A small image classifier, trained from scratch.
Training: adam_atan2 at rate 0.0022, 31000 steps, batches of 384, held-out accuracy 86%.
Data: trained on small renderings of single solids in any pose, 395000 training examples, 30.1 epochs.
Rows from block 2 of a small image classifier, named by matrix and row number. Rows with one number belong to one neuron. Each number is 500 + 40 x the weight over its row's rms, rounded and kept within 0 to 999. All counts start at 0. Numbers have three digits each. After the name is the row's rms in percent of the matrix's.
After each neuron's rows are labels from the 100 images, of 14848, where the neuron reaches its highest value: "top examples" is what is common among them; "lies over" is the class under the peak. Only what is clearly more common there than usual is listed. The data: small renderings of single solids in any pose.
# fc1: MLP up (model.blocks.2.mlp.fc1.weight, 768x256), inputs 128-255
# fc2: MLP down (model.blocks.2.mlp.fc2.weight, 256x768, transposed), outputs 128-255

fc1.690 108:490571441496492525486459494503540517499450530583477536552488441472478618467491568479569421523574460490446487457513524561521585470448551575514544475546453530587527540548512457469540513492498580530576475472487481456511489539553573501521475591545491483536535511510591528485563479521514476472539448520519494508522493493515493498521505510513455502498473490563526456498437492581505505560498
fc2.690 123:452491516472499503533468508520501470462496521607502565522548478451480501496489487471485466444529597556516447497561505525472475541523563462563547480432527530537573483483516470461551497487496464490524514562531408486469465525488476550500506441508525530482501496457604444495483586544525534407572553555483489467449491462523535436519528542516518508502434470482548526540497507515488557524463
top examples: matte; red; black
lies over: solid

fc1.696 093:587479578446512482472466561530461491553494475441512443516490496549547522497532574463521532538483424530459489527488502553475528506524483575456511465523519550484535543538603567506491500508538523537522451500510529565511547540535517486530507531487474516511537492493443504449552485471516536497486446500572485624480533490482524578493504549493475496571485539475530429509507477505468396442432
fc2.696 101:424498424559521497484503586533487567572530525528559512492516536466419458556510525438544513565498511465479471513536469515480516435502503499463517490528493490500426474495502486496551407524513503553524518483418486506470562509457460471472429430549537480499610488509527496482518468559557541439578475483517465490573469476548466478471495445463546577518469440564545557484530479492540495449546
top examples: black
lies over: solid

fc1.500 080:472547562561513528470491504500457448491486454491503456491495507464527499553425543517450490535427446544477507549477555452525493490411511459484607526507484505504529533531500481475514409504456517610544498507453542513486514477519488473543473569539482489494465560437462513497534474441523553522561555502590502516568456549543468573448514467502541550537499472537441495487553533526528446546506
fc2.500 063:474485485450531461544566510494494564452459550482563557400509489530561546506536497544537544508524507482502546491550439482439511538475471570542457477493550562552554514509530524498510526504535515450462563502526494492533525484520537447487535437473509491600470466578506497545473488583479423537455538485449437504511519486491518521513443564530488459501501507479472548455423518535449466464448
top examples: blue
lies over: solid

fc1.118 094:457554541515545521506488488500453519501523509529548493392505487454542544515427533554457589516466497567486511565507433560561527503473538496444551484459477447500538533524576486497523516554519492490492545506490473570551467476446493502516511463482500515505564517471495446535534463491483498609525450541493459563541453513528459479538466470455506535519505473516554525502567551499492485569482
fc2.118 089:533568536506480550430489516478544444516495472491489474563499412449498548491543562456495465494521392533460502431457506547485469562455545502523483513478556532526481437576545488457494486539474490452557482515524463501562449543523421475420552545480491555443477486549485505490540505452484511478569510502527536506584533503501490460502451570544516517491469489533534537486407491535527503543473
top examples: matte
lies over: solid

fc1.732 091:505571499521482526505537417421495506429471491576480524474520497532566520489499441595555538493517520526582463551464520546516534535504494515567492466556431545500520505455526466481500507483535461473522535607516507463514549481506558545614517492491461430523467599458490501541499463482493499515481470490542571536470536511521474455495542498462510492496558594496564533498506528526436481537508
fc2.732 090:476548551580509478509486530550502474507506386500486486492497564486530467481553542491519496473511411487450458492421527558431538551516523541561539533540584586591508484511513501521541415412516555448470439517480414433543490525466502592463486531453512507415472497556507504466550499406467511495480494531518553510493480519510499483496520506501513421482505515463536483569450467524505470530462
top examples: black
lies over: solid

fc1.30 096:556487532528486488529530485525555525488456500531474508460445532498515517481495529478411600532496570489472584538491530496416540486529510515471535533555472478489502501531498537488492575506537534529450493490489522498493547540499558499427521515541502479547535501520513545554598464523464452551512516541589465582547526444461451530460442538506517513606515456435537531525485499525492323540476
fc2.30 093:455540465541443520509534477487518478473477500455489494563455520501530575460554555553523549467537456468570448534544525506531485541500470528540603458486522526485444480547473499501474540501505557545561453517496498471469516465462547470518522457476468463551472540476488515551396468526490554487504462457588499447500502550473467559480501511451528511431451443497449512510475524540542506556560
top examples: black
lies over: solid

fc1.458 099:463545417484454483532519449482556465419513494583493463555518491542557493496394548535451509477465439564539556496470463514564546628516587488571530494504470516493518466536467494528459538489506526532512523516554465507481488474478464463470571424588420528515493552509574576565478502492552496539480545503499461472501501647572545500509485499536545473504482515466546505508509494521561490573509
fc2.458 081:479535490497495523440554447468580469525529536408544490449454503548499453438471508509451484487484524549551518470506585526553501522525519464488530570470452513512391483539474514429442518488495570480490538520538414580485484480469466460465511473554530573482471563477543523494412510517485452520517483516524494561447476511509485494539486558531517480467568493440518509484530538506501524521469
top examples: glossy
lies over: solid

fc1.419 100:475531569551488532490435495521503515526517478468524463538445446593512528539518505521461498519480491461564467559490599541489439540498494505520507494511477490541538510475533544514461496408475516509534467500537565466538506505458555505584527535502455501564546502449443527486518498497523507521489491521531552519432487557488508508610535490509511538481529453450558488482502526510496502460477
fc2.419 108:525518516533493515482545563457526532507492461475489473460520517535526568513537469531557540582533483490448531479488468497483573427418476563531529485496452525587531512515536543541445461521502486500492505517423548575533516496485583522432507514484483476454487595538467492542482400472500460512483473445512488507483518450464478520568468448448525459497522563543478552547516463540445496567473
top examples: black
lies over: solid

fc1.258 105:540469507528507524437576500423542490544552521492541474544522468540548458504498492513506483513517482447429442550488625504531498522530472562534535521499511480466563518502525517496507459536527530487535538456491544559478491504523516468552484598496477505534515469472477507513503515514485531480489482512514540483480447469498467537589518460445509499499455537545472491483514563516543527471489
fc2.258 113:544573507490477560602471553527444498550494477535507481415493462480397505541528448449497462507527537552414474532560492501528529464502485446486516502479569535461513460496471505539527483470469503492631453525525519478499523526454530465556570506419601467505524509477466485501494482519515544464499460522534482507512499518498504510454538486437423505553445432459477541466482626530456497498479
top examples: blue
lies over: solid

fc1.697 089:486487468510532514518585543535505538485485613497557589467536456491515555501536484533507487541466568541498482530548524457516487488514467506473527488518483530574545554547499510472531478568519489450513525546488517572500473493505437553481501423511506511534528512553567459517531532500501537512541535539508415557534492449480470466517470530517523498503520485552506570479510581493532535509492
fc2.697 088:489457528434529511549468475475597483549547469509505555514573557519538489483457558485535476551500474463496557443584455490460468468462524494515520546464499470498554488504530540498484531522541432523385464406458464466481516487603457464502437525498552468417491490571526410527608531508582471502530533424431481477555523484543516492497463456535499498472453589630511462509460492483494534561520
top examples: pink
lies over: solid

fc1.262 103:473532497465462480469463486529493514449527547504492508487488444433524528495505515492455510462480486542589523570539486466462487625566493441568522560550502427491558447559515443493473531471520501457497499551563530517491507495478461530518535462500537449441475583511532517489428533485517537526511572510521446542542520539578470493563517537530502442525528540482474504473455474499502501513541
fc2.262 113:551461464467439476542482467401434510421503502488480461503538462496513538531486500543464548514521487567487511536464536462552543527469484535562467475570511542568525495551450494481466502619487535506525577497487539548444507474484523519547551502511405481492489513511476567549483455515469492500469499476541476478447513565519464569539471501533550473556471491495440404452466425540514440517515
top examples: light from: behind the camera; white
lies over: solid

fc1.423 098:564510560554469537496457516473541514520458442483464449484441482522481543569489526536480533442468437457435429512491547460483526497530538464515545526500596501403549476622524565561507486464492474527529464525479550505474505565491510516545534508493527479437452458486423523506467491513473549545551467507624443507534452482441412563538500525493542544584523438538427475440473472513515452530504
fc2.423 095:452517498438530427514477469432501492515548493501563504362553510491556510481506535495527450556555557478557434460532473497426537455489490490515551489481547600542503470550577503454518473541428470506466652477462452454466499496581497499468513546533462507500489517512529438512561472491511504503451571509448494533506509498519546518501541437546548439519467589527457482529496510494476524459468
top examples: metallic
lies over: solid

fc1.640 096:425531483599468455454527507463488520489481500463491456449483511519538474549480554447450561586426459494495483503511484477522493527460546467470628465524513573582524479535494526502504468482517543562481485522483520529497545490517511470594510458537467500532501571459444516553492493488627466501580512486577517505554467536521480565498530504526533520570440487492483515454540525526519438542546
fc2.640 087:396507462499454536553492457533550519482495461459499548561505506514521539560547444470471504528522521486605522482508465514467508433554419549532484452472543562482523506530519554550492558551500457395503547474472526437429514497545512506569496480405448493573537433570484444502571436575471445597485490453532542481575536503468486530484465537557521459517505553452494438503469499506424422449530
top examples: pink
lies over: solid

fc1.614 108:521537521438512512511502505559481452451431469510530518502488514507484516504498456585459547492597499541474489564503487571479532511520500432515502504537469543496494474480524517527532489492548456547500451509516510516544537463506494559489522468545476528489472500511495554459489445456420523568527493518555509501481568548515572461422482497470505480487635517453562487483483468491548430609496
fc2.614 112:518540575543495491424524520435518491506467487522468474473531498466514504463472530506513466525511456514481421464431453599528483486505524513510497554488436613449472491579530494485532484489481492470556536538444442497434445492451493546465526542545535509450490513489490488512476478395484461498509491495547506515569461517489453510486622503493581509485505471431519532536504482459489510466516
top examples: plain; glossy; white
lies over: solid

fc1.234 102:508559449510398478527430509497556515514521564481450470474446472484487534538518473486481518633483479574445547508607527463435485551491552513487511525515447561471532470549557585529465521479485509518479459449575531608593516533509559420494497527503489532479483570439434522538522496554537503538538487524439498500556514591513503427522506531448550519522525539462539539494533510488529494510437
fc2.234 118:531453519560536461540517532463539483600529441522518560527566437444510473523436459493574399552468520433434417530419444500460496510483512454493482537418505463522501505439563485534559509394506462496515463502530526455500498498443487492490485534531481505496500492470501424491543543509548462496517592477440472519488445488538541450456555403461487506500455481505537549519551510505485520519486
top examples: matte; red; purple
lies over: solid

fc1.523 090:526498539516526501471531581523526455538515442498508488467581450492526545502484465558554449570518456512467527449449567533545515508448546521495476527502510477482570534497508486593544475572452507489584542530497603578531423459506448474521490525510515522491467519444469525501464508460491547521517501494462562503474489552564459439534501388527564602457503563553427513438541578517555565582502
fc2.523 101:485572547494495463553466495531464495501450566552510513485482424401476527527511518460491463467509511522478450573570467521437510432510517451479509504460562523510455482465515475447557556437504525466566453507576480452535505531490491529519526423482540460539523477484539389505518503388534526458551460552504513461537514530543496485485569537517437462556451471435495478577514498491529492506494
top examples: light from: behind the camera; yellow
lies over: solid

fc1.550 097:507430560449486522509526491418535467496531555516506475475509461556535484499442502575529519453532464492515483534445505478566505483490547490506487564484499439471535514539482483587535578519482516484538578517447523503479449495456480473486536457564516527477462467540559492558419472509510451439489510521545450497466543453486484493533547496527568494508516467522471534487512487491498495515501
fc2.550 095:535511471505517562544531524506559493523470467489485542426472582507467528454520455517532523500560552469406553437513511484461523486435501528515598549479591556544440497551435524496486524512551510498521425488489512474519527477539553520440529542487543448533464475540501546563557501498494498474499512484542450469513534397480473521490459497491490506478462491566482560547418483566431493566442
top examples: black
lies over: solid

fc1.597 085:484479508564479461471511449424509496508481498505481475456487522465577490526453490547440438416464474415536493496498531433515506484529551446534579490577531506464518513514448488513469496533526478562485492528504506486497505472514492498470436448506481434547482511538481500500456478523436572546562515471589555528500525499511497489493476464499498515512532484501371546532435500514549505565519
fc2.597 086:524473516466626500578516491547544500473438506540514602479578500506457536528512502557572462480570530511513458519510458522441527482462521524532533475469505493523524534460460502454573491496545422432510573511492470483403513463515540532505416447543516464543522422509549462498519518548498447490473556481487464430484484432518470508506542504500499518435486515598499445501466517478472527514503
top examples: light from: behind the camera; yellow
lies over: solid

fc1.277 084:523451535519504485497539518412453523470480410499548529497544482465510529542505467523511482487514480415567495533465434453550553523467542528487594492505530495580539451460557521455435496497502506517554534560545520490510475458527490520515532483496442404520482501524534533511497518457462513480564532443501472519484529505568593440504539434512551514510472579549467498481542481507481507496541
fc2.277 085:502498579489565489521487510495541475557419474462508548519535501484521507539547528442558433549545476501406428476533439504510534468508509499552495508426543515491547486497564530540557454509528464509527473455543504484554524480517451478584491555424574454522504495521495435474522519423594471517525506472479545421483497516547545512411603478478468525506427537543468396537494493518431524545578
top examples: light from: behind the camera; purple
lies over: solid

fc1.695 107:475482436506548460480500502539519506513511540493474488538479482525568487488500545552417534564498521472506557452511524470539418567473521538528484549547470562565520551492473511493430497439477526493464529472521507526485528520520528509503514570533509514534526557500456617531542533472539489459434530472454500506556497507500512501490486585509476524489545538492493539496499464492525499434475
fc2.695 111:532524545469521531429437534484548516538545474482515461469543509477525523547531577459575477587484414498467488446457484494507491443509439494487432496539543455481439501516568519515465450462455493483509508444438517501476522511552464529453455605434503507438520476507506429471579494452494497554491573527498545509520526498510489512517518481546542482525481531557495436564523529442527480459510
top examples: blotchy
lies over: solid

fc1.730 095:579573510507486488467452562531520505465450424514507407549515444567427560551519456563500540526509509526524459547517549544500523562486507548566500454527535525522520470459461517533469445473510460506597538545504567450543569534524532575548564543535523524470554546442417527478542475547550574536470496487537554497439495537514441514567556505512530554494488481460562458542513490529482489488487
fc2.730 081:455508425519446531454553527480498482515474454493518487493428435482503529482483569456545548526453437462473534488487465523559531512494493558498570405461554499538500500510465481579459535491525543537579512562460503505473530520482537510440549410394444531562511476555499561524472446510473478515524462458586488490575528523475455507480458468484536490513463460544506498495503510506546473481507
top examples: red
lies over: solid

fc1.246 087:526500495528472473500474449528524481485412514551457500457508515532548495470486508477546445463463504492530545487522467549491519558477593527537502475496485481566540546509539398527491511522516535487460528510537474511515480496555441561528535537526538525538444478476481457533526556482485511525477548561413466472543484589517526411483506513504509489512518524587570510531533478486461528493443
fc2.246 083:507496492487443477530454488516490548510602460565499484477522483469507509523431530549485504459470564537565515492450449472480583481488469480502390508534562472425504458501477481464512509491428469549533573545485526435518513534537511499464504550500389452483514511445501536498534507542526502513447488548478510594457520521493494496542521519513495459533559537486498453543536531525519496431560
top examples: metallic
lies over: solid

fc1.675 092:490541490470525496528490519538549545475488473487524487437441513507522504528506576463484608577457440495495567577511546441485482456505496518487545523575498485519490516576488508509507487537553513502461505477434567488501605480522499489552465530538499450568535554552498573533519486497521490529466507538574466516602498523501452589514474533557492582519459454492500503454535476478470374470490
fc2.675 083:476511516475476499516526471464506507515522475482515467529479508547519505474545451513523503494547524476550490443495514477588452481554435535517495476579484493433371485545436531460416548501532500483548475501475508475501551513532526525508528569468540458509534500486495501530472470460463477509433471473571563492470549470417530588505539569490518463519511491458441523517467528417525426470568
top examples: glossy; red
lies over: solid

fc1.64 091:524471431513470479581515501532477518556514569502460490493468446512526508538505469558523473546572473495458530434467505482447496544459492504542532591563476474505527557494503533575503509521471519553472482494497507568528489513504543550437557468456480565489507437512444512504529500522502437506537477453530510493529485481493459485470564513491490587503572443593464550475474524530612495532479
fc2.64 087:575505530541535465544490528514496524489424572501473464464476398501448522539514482470491499480520492530482545530521545515481468518519508560397512435504429486585547522462500511513496493547563508481573537539518504433538521519497518507451515448451498516541603454457464541510470481579443528499474559529511514461520486437474479470475521544503505500504543411490552512526455502449532454451507
top examples: pink
lies over: solid

fc1.488 094:502474534471566480478538508564531516511519602471535586494503508501523552485517458539450547542498546504482493574522487455410450454512502531453542563466499461506538530508504544504530510552516458535462513430532510521478521518491560556503443480558553446534516478538568463532543526509567437555538563443509470530510468418485493528554475568518438484504532474492497545547511507503557475565495
fc2.488 101:512436485449530520533520475521543475585542490449503511523503558599544440461479493526544508482510537432507529508558489503522461541482515465456516501474479466434534494433528529490506506477547446557443416443502506549530513457571486427564444509521509494465446554460494452475520558538534481479524454459458485489453503496501587491459432454440449577435527550594518474430546531535512536495499
top examples: plain
lies over: solid

fc1.713 097:500481448507496519522490556536498502480460462484501568541517523558493540506568436539469471585550467492522452489489447498504510545488511519536542483486496530549553523482495539572472502551503424539519493510472568471527467476497509551510541551540479490497513517520481507499522505474523520531530486433515456498542467496590532500489522494416548494480457511510495571527489514503468552511474
fc2.713 100:492505525517426540543559500433491523578501461478466532495504509510518481553543470502537470534558482453430485503430439504558537417526472514464504441520540452440507448516504512581531518534477470474582489495474489473542514509508527478431538519387543488512502460493478523501463464592394423560505528489519536526559494491472553499368495460447483495524508500463490543548503630489496482515558
top examples: blue
lies over: solid

fc1.256 097:488549425543490560510481465433581526576508607459479513501510440534492519507485426428525485547537517541531523465591492554515514503559520496503521532420510534540526470555492505575512519597530486551525509483492519535514479556468503480484484487486605511517508488552461453473537481576541508579563498472502504476545466480502523486470460544468451508509478472571495543516485520487491485523536
fc2.256 095:397485518501476450507495491531484498531502459473481526564501527501525453526525474508523458502493483399585550514475431512504539493528435537517423499471507501435547507478528510497494513414497485521466507484534516417466523519512494571494548548507479512541516462487480529477546508458414512569473498478473524486565523473522553492427503489431501464487501509435516545499500416501471496420501
top examples: blue
lies over: solid

fc1.737 099:526539479479477501477474507549496442474484494562474479478544475471509467532460515530552427475492525547566517539469484494508545491541558448487532578540493458516526436503488411528538466453528495539534562524473482506440467494522455595452492512559488526444497494448574473492481527500550531499506560571486484475477476535555526457492476501511483506535533485531494485456609500490580465519491
fc2.737 095:558535547469475445526481522532482472579462548441471440418498504473460556490542492507448507538527540543425485453530516518516502535454475524498520471460485568451448553529441565501483571579455559552471450478512543568529518478521481456520464519454555495465488533494457447491519447454520521499507447445519444510516521497508462550420535514498488499475435478480472450511462540458453480536522
top examples: white
lies over: solid

fc1.650 107:468612485569542521512435511539518507517467430506560474517550460525484526508492577559431501527482573538494501516459566506533514499486531501541554468552563470481538484449449471507551446545517510482544530492490601477593498496560521443470541566538495481519500529563472494505612461486481590574446515516544534495528489533490483506515457490464497526499566491587534527590562516480507464499510
fc2.650 109:456513437483438541439561482499591524512568560420553441503410463458552499493509510429419540472504401534542554531537478458544452531543440484492473562456420461464468505528477539500425526453550454495466522500524535497468563491487487444477476474513480489522558542461518513534503482462508494514531532443537503477532540549472512532536515565498522485493465521518508559474498503483510463522508
top examples: red
lies over: solid

fc1.669 100:583461574475557431445491483510477432434461534502522490520533472475494511524488499552451522445482435532512494556530541522503493559527556502523540529546475551507536530499518467494531482511522556563492514481543491548489456446502453541517522454526409551516504478473563496455429465447479569513468504535531478497426476546563528521467496510525526508483544493442464463464521512507631485494501
fc2.669 105:498416515486490477499497440499493509498488511492433467512543546470521493490482512470523501523521493500516546430435473540528541496456483528524465546473449549429493508529519528422486540563533498476432570479454517505503480482528478634395527533497518490496494431526482466538519554461451502516482542502453560464529519501510534542410526498453521422499468522510478478574471467444437498484503
top examples: plain; light from: behind the camera
lies over: solid

fc1.557 106:550585460507453510489449527595535490498483414539470399528472505529437486531502510530468572504460490608478496533478572512467510571461454563489515473540528559499517484522478536527452488518493498481566538569558565521501517495522500489507534527472479577491482583500440546461563463487487603544439507529514523473519512544455451523536440566550483526489516493450515471501506506477518484485480
fc2.557 098:535466584487557472541502492452431473492482500556499554487559505519520498456450533541467462518525510421489512514498457537485527559465561456538455546497550493442512538510523446447568431435542495566494494515530453549501492509491468512523481541533464486480480479376541485502509597478496511483559531528456523496479492458548519422497550370450527541441493509507558501521511506532540548509515
top examples: matte; red
lies over: solid

fc1.221 101:518469507542474436530527532585532498420505527504517521511550488503455530484590474557522542495537476528530529511563493429432571608437512566572523470509415479525546504538496510537486568491498509502475474476591530484523512476502542507523596482558521479520525494528516503528469489527550537534464504496462422509512462538599541539616576498509543476483483456473452513510438495498486537541485
fc2.221 110:426489497592483504517570530476469486548481463506513517479541545491526484460503466531508513535527586459468456480446490506469494489523496476508537504516524493548510524486468509550506554493493462509516474541488503407528473477487535584507512535521570484537451519484498479543560513448531503515529577513515461489476503410499486471371568431525518424478535409424537504596509580567456508552452
top examples: green
lies over: solid

fc1.148 094:449598527541478544537480428480492542526498539514471530472498489452484591520585499462530485536425513532464526485582489425496429489464515543437489468597476571565536544516510583467456553439484509479526442523573516562578505523533547447529524462461502431538502525516443502520511492518468467516513503499516498528562541535469561534452484538505479505564506530450461556517527508536451437525492
fc2.148 111:530513545576492480505476532537467475539532506560452467503534600457425497476529428525454443480539533543553504521506427536474512499468506469490480514503538505423450515493536482498521417460479450555504498559533438556538472507503422549452485496481516527434498525406516441461490522487484615453528450540451573543467503489526496425465597452413511537467520500520543534556525510505520561520492
top examples: matte; blue
lies over: solid

fc1.115 096:515527594524559516471479545515480497530513443522475516501508465494501593527505516571539525472478475508445469462449592521601451528441481579515536449533497493545564587495518483490506476534417563462611556514467558480484481470571492466564510527500463525508497498533477566505457494504491522480455464459532495502552488469506455525475471456540533499476466580576502467436487546528480551462521
fc2.115 096:530609458485455468432470487491489526536499559534473470535452522483461515534508479473559490497455522554516495552580481492494533475499515524475470524571534482512516460534509490509484559479510496512533489532562443501564573513503556533520513495401576411534530541481501487518544510415515526469471463552492517511523506502512484521458532589520428536531496442480456488560507483515441478465467
top examples: light from: behind the camera
lies over: solid

fc1.276 099:506505491495461565433606558516494528499459534479471529462466512521547561527547489527530609498508515490504451514497494462597448505499477544544489452477474604509562524525523550539426527544449481546530471541465528529489437510527513504546499483545469477555485518503487541524468472514457472507503453479534487493531502505440478557505503508462557523506508498516460563441485503508460518486493
fc2.276 103:529501468436520450481498456471470512494550456498493459510472561541483506458508544534542581514503510538536552363504504497434502488485536477516558624522492565559527493504546543473496469472578527528366517484482488516548485483579517533432538521553437556439456545526531483504528478473539518523430496496477514580472541499501526537469451572543481514496571549509472512514478454529504517537487
top examples: glossy; red
lies over: solid

fc1.749 111:565510566510514486483557522468516482513513525511517526465493503515537566478532458592504503452533504533447510445577545506474527502435515503551510553499505516483554521548512519508504578489488564527469420558549527590507471467475516462449558478545499458522474490524539530500461426506466543517466526459525430561491498485484464474553453507515533456505505468599474546477456503480514527534477
fc2.749 113:572562539559498465527495454539515523481481459535425519517526547509502522511533493538512513429492564476506580471541572431522537538477492506533548446487506492526472524474482490483467526500507517446482450513604514499485503475549502504613554541463521463555480463435470507511554493586440529530464506486496501439468502524498501527507440452453485490444501480561458513511417512538473537571520
top examples: glossy
lies over: solid

fc1.135 094:487515527472495490439553487424529526511426514556464505485466535539550506577498492526476491449497508459511509420443515514547520508586542473524511465525514544519520509571514511546475514523512573518502529559488509467504487534515444494492544440403511466529473430483462560499461461445419456570477472493597585509478543493522503488423475462563508479558555521482487480446489494439567456523560
fc2.135 092:480419522482512487497535510474537492505521466426563573498462506542525494489494498538514525544555493438507477496504368483442474476490446512515520483456445486459501513472543556556487545467547413534440410481526522475498534434491522487527486483476468491565489481481511449502528502482519520496543540483479472498496503437506552516457505483459509434446483459529514552573480541498487513558444
top examples: pink
lies over: solid

fc1.358 091:483504529551525491476492550502510486532512443495549485447576428422496524508476482525512505519456472502513522502510623502559534491470559474494536546505513423510578517450540506529510503482420510446574563533514548535552422484520446468492497491535515479464503516485487507509445512459550540495520501525490539506444473508543519421599548399508564585474535585541437522455588568470565565572517
fc2.358 101:505544508449516466559452494506499483472448590559499543478496512394463493504502560436466447509454488527516492591555450537438536464552517459528476528486589514515426510478527443464562490458573523514531456528535467478512523508450490539529483443491526468557508475488559411504489530391503516471558524534461510466527480560569484449495537540513456502514461467475525419537529451497529483499482
top examples: light from: behind the camera; yellow
lies over: solid

fc1.129 110:468549516504494493505519490411441470475471470503531426473532486512568502517438533554496516525479430510515534514503445626539528514522591396502524515523485520494524462490507453544554521536529495496504540500475458502540469497416488496527533456542441475534469541477510557468541358481501503545564460502578528548505506531560528482480516497511500473512577508483545530520501514512566404528530
fc2.129 117:532504588565498509455523548484484462510499416476478518365537536503439534480529522576514562459519436473486494497478482495516531499479507542514545445490476472488423513568470511523520501468445578486579431482479486494466498483507549478503525432460535513466452443443473522548426505548407457511473494489521475488513448433498474528538582474502503445466510515515465504457481575520509508475512
top examples: white
lies over: solid

fc1.84 101:502493449548460507475494492499581513488484452487462473484474485566442538506537515502504537519527566448542510442533524521458547608522532583559576507559540509573532510518502475469453499485514587570500473466560489400491576525534544529542576554492531492531504507565513580541507540516528513479464531442517477486459554523545468483504487528549532470518490462466531511549477495495540488499512
fc2.84 106:421539468452507593487495566534422519454432572495467453472478467501494571495535518484442521478481474541543487476515521524540480460487560488493518499486480544540451455496466433454496415508491527448498602577453479562527472481488498601475485482405514493473458465498537531500426494488473516419506615561491545472520518544493460469538493496503507474466500512528497475477478514562532566489537
top examples: black
lies over: solid